A small image VAE, trained from scratch: encoder widths [48, 96].
Rows from block 10 of the encoder of a small image VAE, named by matrix and row number. Rows with one number belong to one neuron. Each number is 128 + 24 x the weight over its row's rms, rounded and kept within 0 to 255. All counts start at 0. Numbers have three digits each.
After each neuron's rows are labels from the 100 images, of 14976, where the neuron reaches its highest value: "strongest on" is what is common among them. Only what is clearly more common there than usual is listed. The data: short English words printed on busy colour backdrops. In brackets: how many of the 100.
# fc1: MLP up (encoder.blocks.10.mlp.fc1.weight, 192x96), inputs 0-95
# fc2: MLP down (encoder.blocks.10.mlp.fc2.weight, 96x192, transposed), outputs 0-95

fc1.182:130151124119147155142162142167140131167107120141110126109163125060107101173141153158110165106106154140136146140173136071140099103109147126092149125134155137100107101176096108129158130119105113128145136107139120109115128134131143093098104127120104189138151129132092116137136139116091085109
fc2.182:122127119162129134101117145107120149125138156136125136089120131139137166108123102116141142132113089206132097142116120143160131132097138115202117151093131134147125131117191156129114118121123148110162118123129126134160145134194134146120143130191091089136109168111149144148122145137148147167
strongest on: black ink (31)

fc1.101:128129141117175176141153155133123124118114078095119118192195113122102118095139120123157157140096125118144149084137141109167088105136167128134117099109140141100092156119118112102131097086116139127126118119170155148101138141141155096128170144147108141116168135116113149173119131125126126120
fc2.101:135141103134094043094104151140135114100114154137131129112084126113117110149132144125116097132140101148095108148123142165162138083106122137144134112135113116134167118152151091146112139127131130133110115128124101083135113151054142149087091143132129143145115127143137155065139123116120078104
strongest on: black ink (34)

fc1.166:108131096125179131138153111134132127120089117082094112108169131091138139099138086155136123124087090126102123126117131161147101121133098145108133087070126122111118111119158136109145128151105136071130112121162125103106119102126129092119131084107066119160142144130059130139134132120126116145
fc2.166:143119150131109094138044138109143131110114125157120152149137123145154120112093132105154135162159075052126132117135135144154129147084148161121137113150112137144149120105123142125126150118156174176117125135112132133132146181176158119122158125172143141127114114102175138128135154142133129117
strongest on: white ink (34)

fc1.54:106128141124119099156079131109119107089106150065124167130171112168123109112135121150138141136116114110123169154107133149148107132106078120120139075080131144131147085136140157109119128122167150114105114113127167092169125145131128113164138126139108154131127122107108139066156129127085132156
fc2.54:120127108109130123143171096093178138150118129131140130117099106109131151124115101115150131107145116107134102096136142118094196113146112127129128132147119115102095140106099142149114115154115108143161160153127126180077152085210126158117113101068135126152104117129116100122119126124148103145
strongest on: yellow ink (33); white ink (29)

fc1.25:146111119148171137120133148115101105126142122158147176154149167188131154139161143118121136189123135114143169132118135148160132122140128143141144150148175160126139128124139164106128147169152152127130086144176159161131150125168140139171163161133128139120120124162160161102137125124150176115
fc2.25:132136095155101123129113104118177127159129128155120142141125115118135132147111106132138133117117097192099130131138140125139163155077118149083144104095120114137130121149111148157136114127134178140165145121129129117166112177064139149087108153068119115141099127093132095125188127129117127108
strongest on: yellow ink (29)

fc1.115:076122081090099109104111117119110141071093111120132145100175133153141126150127093122136100137150081078129162124134131107118148136111109105114108085153113097173115129158100146139127139152100143133071130113145133089146089150110108110181120104099127115139112120104106122107135132146121134126
fc2.115:159149120149150139161161137101107118136138186144150142127092129153084152136094147103122158126137162163114092141117117158136108156117158134128161128113144151101109105097148132093114130108163099117119123110111105133141147120136121112041128169205121145118120132136143135164134134146149134139
strongest on: yellow ink (26); orange ink (26)

fc1.23:112159128121127093114121134108125092122127129090130146153121105134156141158123103160153141114107100119131131104110149183139140135107062162121152105134148142111139092167155149142135120141146146126109145105182163136124137155104133148158103129092145107153095099113093166078179114129114100165
fc2.23:181093119127121161144154142132081120124114128141112110129171136132081137113143141123124118147121153127154111161140126105181107098100160126146118120115133159119122119117078184089137159126172108133120125131093090128134128108159143106098183156189116120138151128127106146155117136138121147082
strongest on: yellow ink (31)

fc1.119:134106141145163141144160102114153084116093135138147154096146113143166117176126133172090149135111114112103168156136123101103168115106099128105117105156145101128141145122151131130158149190126148122126124139155169102123114134106130111166149072148135144125081163142159086134123119159143131109
fc2.119:094127123113094105142102151129151133117123131117098127174120146126106123091139095104134110147130121126122112120147115134177039165105134123165154121113137143143137101151106102119124086081121129139116139126114120135106133124199149135136134145121099116094159098082136171110124140079122113160
strongest on: yellow ink (55); orange ink (29)

fc1.17:162138111128130105149131131116136146151122127127155086111105113107173145152086102149091104098157138100112066119126116098127109117089109151102126095143123110128171087121097126119130161083146085127122149128146079114124101118107133137127125113098102128114088129088054150142135157121122126125
fc2.17:103134162105126155125157121126125121105118115132126134149140129117096136114138127097104139111117146155136179130123140158136210111171124140182115147149137120124101142164114084152128116136117153113153132138105176121135142159167099138086141141077163139158144124103145109066118140094132126096
strongest on: black ink (25)

fc1.159:091129112117130108143089143125141143077102123108131138117085156112140141114128143118075154131162142097099097129126108160133146120104091151125120125175129084098119150112096096127109128084131143173130113165122105100120098094122129090111132137111101111131127084156130125058081141120126116108
fc2.159:156118131133111133128161113108096122101150140134108117134162119142135128111147097107162103138118095135161148098126151118205103151127142130110144156094153101118102117170110110080126098174094133088120147105134146134118115153158045153096113109162093113108143122113122136142152123114132140114
strongest on: black ink (36)

fc1.50:114122113136126109103126120070125106108109130127132135162158132146129138149118080099132177120131124145148129107128147106192136119091089146131158117136168143097136101150126180101133089099138151137160098115174112140139140157162171121075138157130100111141100118103084160142124120111118151122
fc2.50:131120134102157146141107167162152148101160150119137115143092130124156130087114149166118114156152145094121117136123086152056122120158139141099117151129094125161136153100156082177110159129120106125091145146134166141116149121080116130154126097142114145075122122165155112155140133153131131143
strongest on: red ink (28)

fc1.34:081122118127122168142104132121098174138136174107146094128127095132155108123103136108141086093146104178131146109124125139138131123122162140115087155138077123170140108135157090123109136160138150129162130164117174097103169137165140135117082123135109104111097171148126104150111140128119144159
fc2.34:117128112152169098145132127110148130132145166128094101133141139146132128132130099149166115156160126201130141144089129090130124176095124136063130123134110139116152123111128117153124157151106041156121157145131133112081124123084143139133131144106113115139141177136087112116130130142131109130
strongest on: black ink (35)

fc1.56:140129140117130094130105151099155109132118105189109140146108117130125136149145139103109129122157123111103135076119133073144117096077058132106123139147099089112159115137082113109127096096115126094130108144142128145116109077109105127117134131101069124107099114130129118093091126106117138091
fc2.56:094094100115112124124181105093125130082115153118134112141127136133096143100125102117123112149128121145145096125130088147225129138161124109163128128114158118124101149120144091132102109149134123105112150128135104117106148161203143130139134107188112123138155145146111143106153145139145114132
strongest on: black ink (32)